config.yaml
arch: "convnext"
model: "masked image model"
dataset: "simulated fluorescence microscopy of cells"
train_examples: 195000
image_size: 48
crop_scale_min: 0.8
horizontal_flip: true
translate: 0.06
method: "simmim"
mask_ratio: 0.75
loss: "l1"
isotropic: false
norm: "layernorm"
activation: "gelu"
moe: "top_k"
drop_path: 0.05
num_experts: 8
moe_every: 1
expert_mlp_ratio: 2
experts_per_token: 2
shared_expert: false
patch_size: [2, 2]
depths: [2, 5, 5]
widths: [64, 128, 256]
kernel_size: 7
optimizer: "adamw"
lr: 0.0021
beta1: 0.9
beta2: 0.999
eps: 1e-08
grad_clip: 3.0
steps: 9400
batch_size: 128
epochs: 6.2
lr_schedule: "wsd_sqrt"
decay_fraction: 0.4
final_lr_fraction: 0
warmup_steps: 470
weight_decay: 0.1
Rows from block 8 of a small masked image model, named by matrix and row number. Rows with one number within an expert belong to one neuron, the router's apart. Each number is 500 + 25 x the weight over its row's rms, rounded and kept within 0 to 999. All counts start at 0. Numbers have three digits each.
After each expert's rows are labels from the 100 images, of 14976, where the router gives the expert most weight on average: "place" is the part of the image that holds the peak. Only what is clearly more common there than usual is listed. The data: simulated fluorescence microscopy of cells. In brackets: how many of the 100, against the usual share in percent.
# router: router (model.blocks.8.mlp.router.weight, 8x256), inputs 0-85
# up: expert up (model.blocks.8.mlp.up, 8x512x256), inputs 0-85
# down: expert down (model.blocks.8.mlp.down, 8x256x512, transposed), outputs 0-85

# expert 4
router.4:513482521509498572536435504518500535490502518502506506507512518488518507504527495480509496512500526500510495521477547525536524467490483463497484519532512488500492498489503493480506523481507502477497503498531501480514506517546519493529513514476503528523469502
up.1:495469500537553504522596506504520514469509477503505479524530514520495496450535527464491512520506513487483496513478481518495449493495504520525503435497512512488495488493495478491509479497492508550483507508485513469530482496519526505498486494500493471501495537
down.1:519492489481488521493536491510517495515516504514507492482447506457480520560485508481511511509509490510515483512470502483481543473469484532520494518531466487481537533483521487533557511495458492501508512548491501497427458479484479524504492490508486524464505488
up.2:493521469481517445504497500473528498484486496468460505533469472498468484510489465506503544462518512534486511498509546500538474538486452469513503526494506520481510508490482497478498525519498508515468448454541512528487504466474500435466535539515477490469493502
down.2:506513493478498511549499534510460502509493513497497514444518502490496481522513491498532521534472485471494507571504484523481513496500568466478522503488515488547478515490523514489490446517473499486501504496506522503488463461545543524446498521452502522561463498
up.3:496509457464488411522491523474506491515501515495535480476509561527509497495499492521489491498533493485499508489498447494487485529482498528441477483468509477488477447490482487487493508480478486493496529505531505509553517493520513526516433481466531500491491508
down.3:535508508479460518538483475512490495518533506531517476471529475470488520536542502484526513528527487532540458534471523512490505450492498502481477508515508502480516526516498500521540497492505500492522529531505530586523513499503519531510518524504513499524510469
up.4:513535530481562483464541484481510478436478483489502474508518528500483493466496551512501480484552499502521507492461493481503528505464465564526504524522521485499513473487490547496495496492481467472483478481497476505533462460505504488487503507497495486496526502
down.4:493479490492475509533499478494496450482511519498519478470471526466514496504508532471509502501495500507520488534504495504503481492502520547466526505486524513485425494515512500518490520486493500472510522505523454510453517543494515484489484524492517482546526507
up.5:498506535485508535516472491465502590498496504514502492515508554497521486492509480510492504496508483494509515487504495489497472486507506543485501546499515500527492434457493543509484504507497508504491548518502548501531457519522519475503506528482490490520535507
down.5:516446508473518506501490507501507511441462468500501475499478496502528475469507512524479513479409511500496472518512488508507499468529472442472488503498539523536528478508490524488484491514499474527524517507516482483522487463523519467516505512474528503511483503
up.6:505510490497516530485600513478531463496502468537496475517518497502502517472490525493513514511505528487492489510502496484493474480497477526510491477485524483500521468503491479487519482503510498516495491488507525472547496506500502470523475490515488465486511513
down.6:514498497490471517492534490510529479530511512504457510512483473490463524574480503473516466530487489492469498514472496471484546481511518557555498544508486477451544510509532472525558478509480473467494487524469533513429473482485494514464492469506498550503509469
up.7:508500510498487485500477458511489490481422503502488509540468509500485484489512498492479513488496480513531503487517530457493488498503477471490512503478519508499490487512533532484487509476501486482510467511532521494521533501460504465503488561493484503467545462
down.7:502493450483519507505493548494452514496476455503493512518497524511483553504525475534519484484492514510514479485512515479472515466506511497527509475523483481476517448485512500511545516457490489499539428533531554495449469479492509489488468494513495525535502505
up.8:480493503477506483485528531491535540467483524485524455515509513517488469472511515526515459498549480481495528491485489500479485518487481551515511453491484493489499404472521482481438487480475527493465542515536507483507497549528500516497478480502495518489503529
down.8:497505487441493531488504501512475524511503508533484481489521475482513524500485542457512507486529519539502407519496501502481534403522503528506464470495483498506491500499525504498494496477501506484555502557488506505468485464488486506519504483488494496494488501
up.9:541494498485566523505474490494492504523487497524473494513542468502504519495493488537537497520467501502562495494492470537500494483507482477512486484467521499494513475527519511513483515497488512529477493472493427523546547491493533452480512471473526515494486484
down.9:500512549489498494507510473517464547517515515509494524479469500520476502508511501504522513489487531487517514511484479496524514510473516472503502489507493445498504494476476513523516514497503503503475521459492457500494569474486519464477491491550448530462519526
up.10:460492483508469490488514529481514495506407477504517520490532509500494496533484477536479500508514482499494490534499517458461471503467473463506472512489467501459498487497517521482525483510504497475489473460484501507500511479517519485502430522509531532497498519
down.10:535470446491495521486488515496528541528460530462495497492473526494509480474487475495500520535495483469471540487521528495514465538486489490485522504481433496515503514512510515503523504480544502464479562487524493511517480514532512525531510492452558509484500519
up.11:496523511505554484484575490473505508502462489474492487538528537508508533486497503558488490456541501516530496478476476498493473532505534537495511471511499498486519485522497513497507499497478472493447468488440469516528504446482488510474503519486475479462491490
down.11:542522510457475515565489526515479513510489504509473490418489507503508507485498492516491495484508515491532441503528469478493489437502521486425524498455507481505508484492503506507506494468510543500543479517555450515433464517503487479494456478463496490534523472
place: middle left (36 vs 11.1)

# expert 6
router.6:497531497490530470513531540522506463558522500513532498458494468492472508488475507476490504486462484499490514498471486542514545511511505501489505548457537443537464511515506494481470507489505513459496506500474507506506521549496476476500477509496534517507507508
up.1:521525528485496548453554489524468519491480487526481494461493483491447536482534512477519494530523534485477506466505506516530486510512498514504501514514480534528518525516473524527489510479503511532485550494502480492507488459540512521500540528510450489517519493
down.1:522469488506471525502526469546530521513545504455494483504471516514518479518484503523500495504497465534523548542476527510457514568483497516498519516483467509513557550490510486499527479502516460478468514519525494494443524460508514524472492478510482507488529555
up.2:486482505496471514519497441512477468495511530497517483489518510497510539507491496498517507507510499504547495489534498501508521480467513532471508441508544477515554485531502511506481516507508513479459510464469487503472447490534502483495506537462549547494448521
down.2:513528499486513486520522528502498530520514476514523485475535515470495484503473481462533509497475484500477488526496431533521536476488535505490477468509495458504504528472482492551467544465494482511527480530489530495478502488517558483494483510474508503453499478
up.3:470561471521525507531528507491529515463481500474544485487554472486495473467493519478460469512493485519485491444501495527474512511537523513461501546536521525511510460514506515483462503549493476480498475495467540523556519491456525468479483513470503519467487499
down.3:499466508532505473496511489507485493484497469475504518472478501510542508492498505498505484511515437474526538546493495509496512563515473485505499523496490516507518489500483503485484518465520493498456504467500479493490504508495511519474542482506529471485518506
up.4:492500527476499510511451514535500485487506504506504493482563501486460484500501492495510475498528481496505508479480517499471483497491501510487506468507517493510511479493497540511466510490491533490487555501489464502464453489547488492498468506507516507508463495
down.4:539520487484481477514470501520559534490514551524511501465517488508491519536471511475496502469474542500552524502490541514511510508532489536510508502508489507498485537483493524505537488529497492489524554526529506508532477510505496511485488507514484545505525491
up.5:485471524514519535514479516469520520512430478495494508485484530517529522496503546523490482470506515497482485476418513520510495481521506508513507478537506513500499490516511529508520502436500473538479480486503428517497533491477491460449493476506496504507498473
down.5:500482527463509513506504553536463534494473518529510530471513525511477492519524497503503520523530499537513422502525542524493496423507498482498490487475504505516506524475487508510459500500509480505551490511515523517527531504474512513521488485485457488499503503
up.6:500560540484522491499504444469503560484462490514507484481562517487475479464496505531502482510488498497472501448520464506505533522435506473442497506484476489523486456507499470507472498506506465539492482501445482499513511499473487458516481516479527513476507484
down.6:511474547503496502532489524482443476501475491526502489503492482502518501495481508510521507529585502493458480533509505490482528464453485449483513458511511491495488445514502495500521540524515518502506488502467501504548483507497483480463494486504500536487523517
up.7:458493533478508506490513493550511518459521510499510497512474530513522548503500495553531517477496496495520507499518508528473511484542505513519502491521488466500537495492488490498471486536486523507494533511481572479476515483496477516508469536527503478477483507
down.7:515477445475471502498525508504498514529505464509496475487536476522529482504492516512504512510508512498475497504498497513502532476567476483497494501476448506511517488455473519462543504486486475485510504492517554505478504472487482523492519480487508497545478487
up.8:505518521509484516552462560528509503441494469513562471509501530505541526471506469499469509485559491493517513456494496505462514489541503464522510529488511513534534485526518506480462494496493473514498494501468527504473526473534551509485492536501485480457520517
down.8:518473483516500467493495474476515516485508467468518522522531511524566554520508538500531506530492429502509518552483471486522497503531487474419490478497489493484540468486468523519483544455513503487493522462555507514534504494508514495469558509492525487502492502
up.9:536494472552505504497469487493512506459461477512528504519494450500507483523501475542535533528455492513521503483501469498518422491554465449519489514503469526505510505512487547510496517513491512526494509478497548505552502464529493498528512540509468507501521516
down.9:511563469479515480489487520496500529483506488486493508508511464500512487511468520517535517491457496462529489513478497478503532490525509479527508442470462513537531509515470505491495455506503472477524548493488556523505498465518500493570519497463497459498529519
up.10:491544491514482516538527527496504495473479470509520480546476510492544531507534516550503543512550500523520509486475495488466541513477503481476483495543468520523546503500509527495491549490503526533468498459474479513524481451463536497526501497465454445483511507
down.10:516514511460522500544475514524513526496488514527484460528543507497516478507515527475500497507521514514533445481528523477481510405511502475508515463504486482499507504486512493478500487536531488490569496525502528514542504519488488528523490515512518518515510481
up.11:491470514509472479486538475497530490464507481489536485471534492514522448517490493512489472501549499509514517464481491497467447500473516485552495500510471491448538451529500491485499531544467488457477497491496477524529482501537502506484490477508509498510490513
down.11:484535495476489499487492514485480536502485508548505516502506489478501517497487507448538498495528524514474444492518514487489524422492508537498458466513454494491476499494498512500517494535493512483554466531475502519527517528499452495535502512506502503517479497
place: middle right (27 vs 11.1)

# expert 3
router.3:535490502474478464457479502488500483547495477526429482474436487517483514507496491531523516491518506511490510485500472498508560517496484460516482531496505473504458506496507515486488490522492456508476512488473470525488495531522442523461498518506510521495501524
up.1:531536506507469494530493503551511540477497501524511487548527479510466495473510514506480508496469500497495496492415476504481496504480526517519503535491497505488482466481513496508444489518505520487496499499513547505515503464524534490493520470555511517523532484
down.1:516473445485499493528492485460498492518510500497497502493445485518493488528519476522524487491545495495527508534489517495476514505520527593517571527494495492493495490508486514491484526475504484491518493539473462460547538525467473493439513500531500455495499535
up.2:502522492494479481484568474481518522480482482497538468507553530523536517524490506495491507491526490524488514483466508488512475530483530490482490494524498492504546390495493520478463520457471509489420497468489519510506504505500488501498506502481495481485494505
down.2:501483540462474496531463517453493532498522529548499480492440501501507520493497516452488525490503515509501458491512532517477491424499492498512453507463471493490483537522506524506493500506503522501548506529455523511460543514523524522519495473494484503509509480
up.3:509446518474541488497572477478520521462511490483505501477516501503512499499490525509519437466514480513524499490493487476528520518458514488498466434559516493488533498488517496499495491489504516511486464491481508470511508508460488534468484504512510520506527483
down.3:478559529544486480473524499483520524474504494481475479514540508471484494514496514517496502492468513485495493495511529538487490480496531470543484464484456471544490471486489493512465463479518505515521507545516498518434502501501525491511462538473483504474501504
up.4:502540478512519505532513473443495537517497496476500491490550547501456505506508495494441442492504501492529499502506493489484440511434506424489495495499480505483509491512493505473498503479495502496490457492468452510500534498503551517485493521488478500465490507
down.4:493509463483477496516476499487468507505513498493533490533462494506507487503524502517503505539493437500515503495504488498491505492472495480519521457507509558526497483489494512514517528443479508498507479583481499487518488464534484487491518495508491480461527539
up.5:489548500477540452471508499500505514499517525497526493536496567502488508503492479500518497528518477495470514497481475499487503490477519463528487471510505493468475489484481537495488512444498446462495525495560525518534513489477496450460490485473506532551497494
down.5:506493501502522483529479528483479505463479526513527486550497487514487467456485455543510491531484494486496506496532479479508495521512527519534538500508489499491499462503539478501508534526516494512486478507448515506547507480527505485449525489487509499459491524
up.6:532448508492498496503502498427513509510506472506534491451519506506512459485510521509505526491485500513525492482526502501482495496487500532510500499486490501551522449526503481496479489481510482502489452487457494517520512482458516522503468512426504507510510504
down.6:491548512487491500498499471534543528487525502491519498487441507504491492474518498478499525475446498512487501535475482523486572503514488535515515493513508487511557490515525496491546449518523469502487489460500486520571524500531481431519497470476486524540492478
up.7:482457497531505521536538498510523522491480500489530482487543535504506474509480517516484490483496500509533502496457534491476483528501503535492505456540537515524548403508502527473451513534485531499435482454515519521508450502524485490507505489503502489475485499
down.7:486491515451511479529489509498458512473489505526517494519469528502492507503496513504474494518492466512467450498496495473514464414481521465497511512517503492495513492505473516496497492510502471525567524516470508517471540458521521483486486503503513509529523480
up.8:525465505509505519497472525526502498515480489522485494477503497505455515501493488459484523488502505492466497491455459492478483469538480481476479493490540507514478501542488469506466479498498514492498497509526453501506555506520470503514485514473519476479498515
down.8:476519461506496470478507508550528524507497485477515524486478510499499498487532493489525499496510478513484557505484489497498500568501514549485494465495502509482485474492489516481516538503483504499452498475500490484490503521512484523526500485471483469457500488
up.9:522460517495520503513544474486518463477468477510533477550509507500511490509501495504486501485518482485519511471436468483487466504502504460507496524509556501508515429502504578511446512518489476471510508512481508498504501532451508498509499491529481498486481503
down.9:513520522470500484533464506512485524474490441491485502531501470507491474519490507479517498494497472501465474495495451529504479454434511456512488516483490481513518476491479511539481467511502511496531480522453505449467561464510506505477455474499448512483520494
up.10:489525527485520511507541472545512529471479496496518482472548545511489470475503462531512471515546517494494511497479522480513500503472530516495489448485526446493490480502490465500483513451503494498478462497474451487550501456525464513497494479474482501503478517
down.10:502461489521478471501512527506571487499492531484491469505509503512499483520470477492490477538497497476498525500474519507495491541483536527555515496479492521482471522482520488482486495466521523488443495504522477516479449540497534479459507557481541477490519505
up.11:478554458481544518488511472546504484457470520492535488488536562507481507478528469520462502516523515488496495523484502487503498498509486497516521458484523483483480477499501508510458489477481487513487528505514458513495505490504491483472510518530470503477480517
down.11:495485521445510504532481505515520491491487492528476485495505495524544480492499540520500484475487483518485466473493470491502531445468515519495533491490495480535448467515488513484512542544521524498567498532490496512479536522507508504512506467472509518538506487
place: top right (45 vs 11.1)

# expert 2
router.2:495503491488529472507528491499530484497488475493527507537479497494552481513493494500519503508500491497494500507533489462524496517496534477546515499497499504481545493474524523519516516506487449535519464497497531477484454505493540491503499506537490433508533527
up.9:469504488495460495490537537522515468485448494498479473484584511511530476478490497534506501495479518508483513477475459485481480488481512494510474477499491517467485382501521485488472532500500502514472483499472509511489475493472480522449455531501486515539511505
down.9:535500496491470513444543528471499515525478470461486513489559525474506493476524459495537455515492483502544524523504549498519483522453491498502514478552504465482477497479458500511518523484531553479499562490473488521486530472504513514482477477550485508499518506
up.10:501527484490501491473494465482507496492468512484503460460519496527504505466488476493501516509521486498471490475488489543528476502508483491449515504466516495506509455523494521469490524463484535485434541502540494523538496512512462508530489514517462514491473534
down.10:496526443488477501477527514488534533522488483500485509505448484502551527505484454495493474457474526482511481501457500528503460474450501465536492517489511458503485528503489508473512515510530480478516495502527520484495506490505501500467500504467498444464486490
up.11:522484529493493474513541473473485521485506498502523495523515508498528489479523537542490543498548473480480489405494457504535487488432498506494485513516490492538551484521507499505487533511504461521511471503522482482479504518480518499493464508488484483516511511
down.11:501541538562481484475522479494508503511538475469509512505547524504511525509487519508490474507510483482459575523488524497494510572483490537519490466501494502518474499488467473508515531473522544477414501499482486527492518489506515487477485521518509513485490488
up.12:493542532496536511501490479492501472506466510516461466527552506537500501526506527523490487532503492497506531540493488505510489527525482496483513507537510500537472491513497500494456508521469499487450511486489450506503503517525441483473535520473526529505516510
down.12:517507500510508450496475518518498472491527498477472520518516491543519471499493489543534501524501479448513525477521496484517512531465516490507496482531510504532512454506477514508503551494528499456483522478505482498471503495494517489448462520538527509520525497
up.13:502463508487511533496442541530527478504502483504431500508571529499481504464518516497461486503530497491508501464454507498483471480483483517479507526491546501458500500473505484492509488472486503441476456503500460508492501490499486491541476475506500505527481488
down.13:497532513477460488511489519459477530501517518487533495456518477499483488534519496527477494511486494501518461484511483513512500487479505508520511509531475490536505470469499501483486518507484515484529501501508459545514525566477473499570544522532469490477493545
up.14:504515521444476469511504501499508527490542496482523493495487462526417496533518497509523526491515487482538519507493496529521491496502503505496463482533512493530458493481495510498498509538472516507476573525500512456503519453522508484495488483481529455479493514
down.14:496530466513501506494529529507489498518513504522495491475530528508545458480534503493469445506488524514481488536485514510512516510491526513482529522557518453528494532495492477541520531443529523476507492482576499506572518505484506487513479464493507529475480499
up.15:540475502490555498525515523510503513488463520481464480500509508520454498499482491504458508500508472509515502487471523525478513509458520531462516482510500524511494479522482508483461514541464530435430502485488471521521504470494460484497531474494455559503505483
down.15:475526487475501504499495502479516491510496534545491483480432525484532527481510494499522455475465536517479458508508524517477469465517509457480523512467514509532487530512514483489504509488489473533545467523514517502552570517523525522515508525484528448547501506
up.16:480520493497477484489493497492479500495503436523487504459568491495484551493476529557522478520494485508536482502496486527495491485530463519471484508515526487501503441527488504452501479481443471498481501479474498503463568494550467476465502528413524475509483517
down.16:459530520528488494472522514550473469510513504466501506523507470504491568504512500505502484492585526498508519484481508497508480522517494432503501445500510493486491487508506494501522503512514516531485490495534505503473485486497496514516508486452497508421490461
up.17:502524500475493524543519484503512527524506501492527487559588435492498522446512520512479460523558472498504494485471417539507540499525498455482488488527489484510502476536479491472468524497503463489482494498422496496528569521510503508509466474468520498409494506
down.17:503405510461510505510515499520522476517514466494485490509458455534502534501519495533511501475563526506523496499466504466516555500540547503487519527481509525506521511523454481491556448494510464473494503478477546530510491495507450506481538481460508479587500494
up.18:513493510488533494483498512522526491460482502484499508466543505510484455512483476521494507527479485510538514486505530535506500447498491528475522481473508474510494450506519519500503465509471518500489458527499459502589481506457464495511503499523514475545473534
down.18:487495489496533485478531484478556500496479469507520514489440529536507481500518488548471515472460494536489477516489519523472471481534482563504533501500504511533522525480467515477494494511498526527508492521518476477506534513464499521500516477516538480560523511
up.19:474514539508501500497517497483479514525486521504532506509510541508471507477501530493484534502555514481499500470467533509500540497539508546452519530503487492519428485513509492518466496493481511478487523527530497514512531506506521516498510470477509570479533496
down.19:512499507496525494504484484507509530487471493506527500463503485520533515448479500494485449500504486507513492488539493539454461503526511449484489545462479499514511433492506518502470553505510521539497473482483508536533516503491576535496531519493518501529500507
place: top centre (42 vs 11.1)

# expert 7
router.7:503489471509480489457528485471505542505478526502473511513491527521518499528491502490483459489437474505517497497512506504477459496506494475508481494530494510483514519455509500506523478492500558539522469494524511498501518534496541522520497470485496504527482511
up.9:531547508487507479526535499533551534466478497464517486523497450522481513542485513513514487507490475506481506498477466467527537520542512480462502489473488476490507482528478509506501499527470459490492446497499477519561513489462481503503496503501509508514514467
down.9:525503482500505475463521498500522513514476536501481541526546540517496488504519461470537483483485483474479529524481469504489512507529511496501528482506514506481519537505500523470478473491500496520486498486480506453509457468489501494471478524541517484498496512
up.10:467488516475481495542519495510491486527478479512527505499522485482477481502498514541502480527517510465472501473490473497504480511513452528483464519505506498509469451498543510495475485485497475506471525490486512485437465481532539498520488491534490494499500523
down.10:554562489492499503535458474488493540481527474507515460492468507468504512495503495490550490488566523527489490505482463481501496497474507472553508495451463517501465443505501484498502511519460552502504486496462504521561529495522496472538479508517487514552486507
up.11:478556462526482517524490504534496502486483469518536501464557482500470491529526511489478453492520519511511505503502494481458499503534466479488509500531501496484519487527518537511492491457476506516476509489456482533505506493543487526482505502497477470507473497
down.11:473488489461539496490469476486505479488487520531470514468489489529481430515483492543509529519491509505499472494504546540460488479502518488506486521495487508516494477484525508478497496498467511470524512497515517491484503524548523529476468501536481533584509518
up.12:508493472488512475540486470480466473510499486481484478508563463522483511495484494484504522518513479499472511497502495508491488528482506497487500511467493537509511512511488506483509515488492495510456469496516480506493498451509497505505545500498513491469492506
down.12:484545546490483475506504511536500541495511455522461541461535502537485521486491514535541445534477511491489493455522488542500462488511513493509531395482494486496460433525489482546474522504569504458508518487504502466546511459497517479489513470501437541495483469
up.13:512518511513534528498512499501469527458501490516536504564500516489455562507504473500478498521526477502495523472484494486498491497481545483481522526490498491495517499521484467509480513509533497481508520531513487509433482519501507498536500469516486481524560505
down.13:462506531544501500490532485505503485498484492464529493551526505485463492505489503493459518538506459493489544466487479532507480539472489558496489501482519500471447488485499498511504498490527507439442537520488468506425502509483481509520481510518479508431489485
up.14:503471479478506520516522503500516491471467486510514474495534515504529512510493506488505506516570521511521506492490470475523519504500488507458506493526521496535519423523504542465483518530457454438388505495497515520581482482517489491496499498512518466458487502
down.14:480502502526484483506467514494527514484505495500501490518502484487480484471484519458516503494561517519472506489474509467532519501484550516452494504509544475489480544484490489480507482499529462502500495489458498486538495475498451484495511495458478476549518500
up.15:498485508448507489500497498510537518482488495521452480474459466524495513530508516536518505491546506500502525491503498502526449524432470486472492495464478492485493466491484507489506501526512463489458507491517505517556530533479482456532478469473476449509522501
down.15:526550496480469486505516454464461497512533506532465479450534461491478509557534491493537524491507508508511476535491506545500507467451482501526476456498512491522478507493497486505519542508504524500537526538497457544552493560506500452500462508520464516534500483
up.16:504465487494491528531495522486507490474479489500493476491501501493517490496481497502494507516527494507526502476481524499509500494443472510490492506509529462514481463510504503466475528499501509510459486493480481505513505506487489489511473489482526493491521525
down.16:485458438478505519472557484503514486512502493522509471487466511491515529491479515489496499467461531512536474497473496517466476473563492512497482480517529542462493488516511537495523521515508500486534520530566488465531497521512499488549497477523506500484477474
up.17:515553506500530508527512530495526505468490478513480505501506451496491466509496498490506523500497536507508507494510501491489466466462488525481518514440489512554475480501531512513485523534477540456472500515513519533564497518467476457462524503531512463489521523
down.17:524502489459487515499516462521540488513520503535523503479508486500541529514526495525495470482463513528522462542516522523473519461505464549518521510508514553503511495510493473472541498516530532504538505519515470494552521501504507474500516494517538480515515502
up.18:509564522494527474476573535503539528437470471516529496439518481517520502507492518503463462488500485491513504475496518510488487504522557494462506482474486534510493458522497566528470536504477502499503494496521494512626509470446500510469498476508458489487496508
down.18:493462483510509502494506475455551502540503496508514527519481508522461492537474488497478538499438506501468495525484494490503505511533474547501478503500527538482432566495476490515512517524512479533489543509525489514550489537512486520472486530473507523503508504
up.19:505521536512498502497525519489538488514475512515467487530514501490526481478506488511491477483478505502545488488494557530481495509444460466468491495448486502508473457485477491502484528468494564501488497487526489489487490545480485530548503516501486568507497504
down.19:555498480533510504523491487478504505482505429460495563532481539506545475502497508525537522546546498511480534523469462441503499533481508525525548511506473488498533494497475486516484483455495473510464508482500540528451496463476519520456503484480514467517549508
place: centre (29 vs 11.1)

# expert 1
router.1:504477519556496508515508502508483459485486501512529500512542480485456462469503525492464513505553532499498486497464525470438463496507492548515500467468503534501492485544498478507494492547510477460486543505507526504480450401476467508499515492471503554421511474
up.9:486561506469473472544513518512535553530502487502491492464541503508470515491495494439511505509488506488484518520494532474502499503520502488520536508489494475522504502475504483515476498527513555556497488509537478495515447471519473504504502502536505544484450506
down.9:501478505502472501482505482532478479483502457485477510559499494510436489472454482480486505507528546487415525488491501482491483519511537480448462518506506519506514499518516510516506430528531524487493473498433544503439489475481491517491474514470492505543525498
up.10:508509522446519452487498480475501535510526544488524496420536563495556532507481505512509494481515482496543509491529465493549480493502501435515488510532501456492538471499492510474498504473484457550465510476449534483468544501506529541501517522495503495522527481
down.10:485519481506519479510483481568487491494492496507542538529541492509489500487527519506501497524455498499460501484498491480527495497474464459508466473517485519535541480498492501491498455491552485482502452511541510527500510457480535506496534521479475505421477474
up.11:506489444535456550504490457509481512487469525496470485553511496502524521465485490500561519498502500516543500492518592489480458481496482468524507449497507495519470458481491498469474519511509534519482457499485477516532505438470516514483487511509496545463492518
down.11:511536495493552515506501495503497473480473483495532491497475457507470417473503523518463515512507477505492478509511506467522493474476553522450512451508506462485524472529538483520517455513492466495494486461437514528490511458497516495520496545487523513460493501
up.12:505551444510539526484443474488504516508511467508521479523582510517495513467501505478505484482489491497446504490537492497494502478515537463481514505495494493520495473514498500482478506497484536534491479505517504512506546506550526487517523492460509455538479523
down.12:495507493461531515498500488482550517492481507530477541483526495503538475427535503508502553507498533497482446485510435489452498448478472486466538490504474468520519489533462489496526509493527538503544539514529459525553529535532467467515488498508496478465508526
up.13:506520515486469502440551485524524531467458482510467487489570552502503438493489525469522481492426472506503499465473530511501500506498523491517500497491514504531523477504506504508469535476473511495457522484489465506508497486494457494513502524507498484562479503
down.13:468487522444497507485507484511498496482501474549502492489521516499501488486520525495527519528507484509510410499496511546470501411509493491500492541528504497492498513494487535502477505465506524476581521519502519507494512557506488526522513564532502500503498496
up.14:509443499475479497480494495514524481499483508544518489516507554496519495491507491516540526503483495510507510451501535512491502495513503480516456512513549539505503465484506533504452516488473512527435488482506506521485506527515508487526490513518502508499498535
down.14:505481496445520508480490519505490485500479518544490504539505472483482519512508512462519501514511494516454431500504479521492490390471504511511489486543528501502534487522493502511488495497485501507565542527484491498514463485477516480513495500510514491495505480
up.15:501535491529540501535422478486495533515495506506468487510465529501512497493519479553509507528513469502451504478510477496513500492517504477478492525511481502527469510511501483481500501461500503474502504520481532494481576513531540492505496549478503475484502514
down.15:485550479515472489443510477495501525504524518505481542475528447507522519484548480492512526480513582496497517489499519482478529546516535500538503520470510487512509555484450504452498525478511561499491529498515468533536457507494511539496519526505520455493501485
up.16:508518508486495494539471507488530525467478487518491481481487543517522503480511532502478469484462490505489526492479493527542499525449498461530460505474476498514505450486488517472452502453497520498460494483492466490555510506475500491495482551508500448535469523
down.16:499511495444495496495506482561519478498479500544498530493487477513502470566485517521488474522531522530495431517514529523499535429513504512461515504509494517471466545499505514481515489501519485493568507536475495518503499515475509537525522496501528523512487501
up.17:531524482534488499468492490472514502522489506499469455513491510481533478516504470521499502485500506549525494463508538490502476516456514501539500510526489537494514469477483533513468558527512542560451502445512526509493501510496525502523508437485477517561511511
down.17:492518516461498515513491481500475442498497514535460491485496471493495491540493490518517536510493504488455470494524525562470477466530513487542492478527494518520475539493491454547517512457475490504521474526492524510501500458498504514490489489502525475545497522
up.18:490528440452526518524490498453506512488479512510473469511490546498496512509503510510495541515496485505454500512497506529552486472499533504486503464475471479518552459502514493490492499515487566508507482492494546485510497558541507520508466533538512505455476499
down.18:500543509488488505469497519520470528524461502473470503496478459498486494531491471495500537521524501498503499488527540487516476498492500454501525488496510511520525503462479511499531464503482477519500545524474554524455491476452547554509471545435501479504515505
up.19:487547542466499488475448534536509524546493525520532495449478488498478478527522484502511489548489527478494519497485458518540546515503489497529502552512517477527474514459483544485494506490509479517484545487476532527499528552468494509518480511544524474516503470
down.19:497483524494489481518517485487507464481490469529494477495487504557533531494521493525489474519439477516482509497508506445483481495542501553491520485502516481506539491510489535498486487503547518464505495504469517524554506531501481513526544503511507463604468476
place: bottom centre (59 vs 11.1)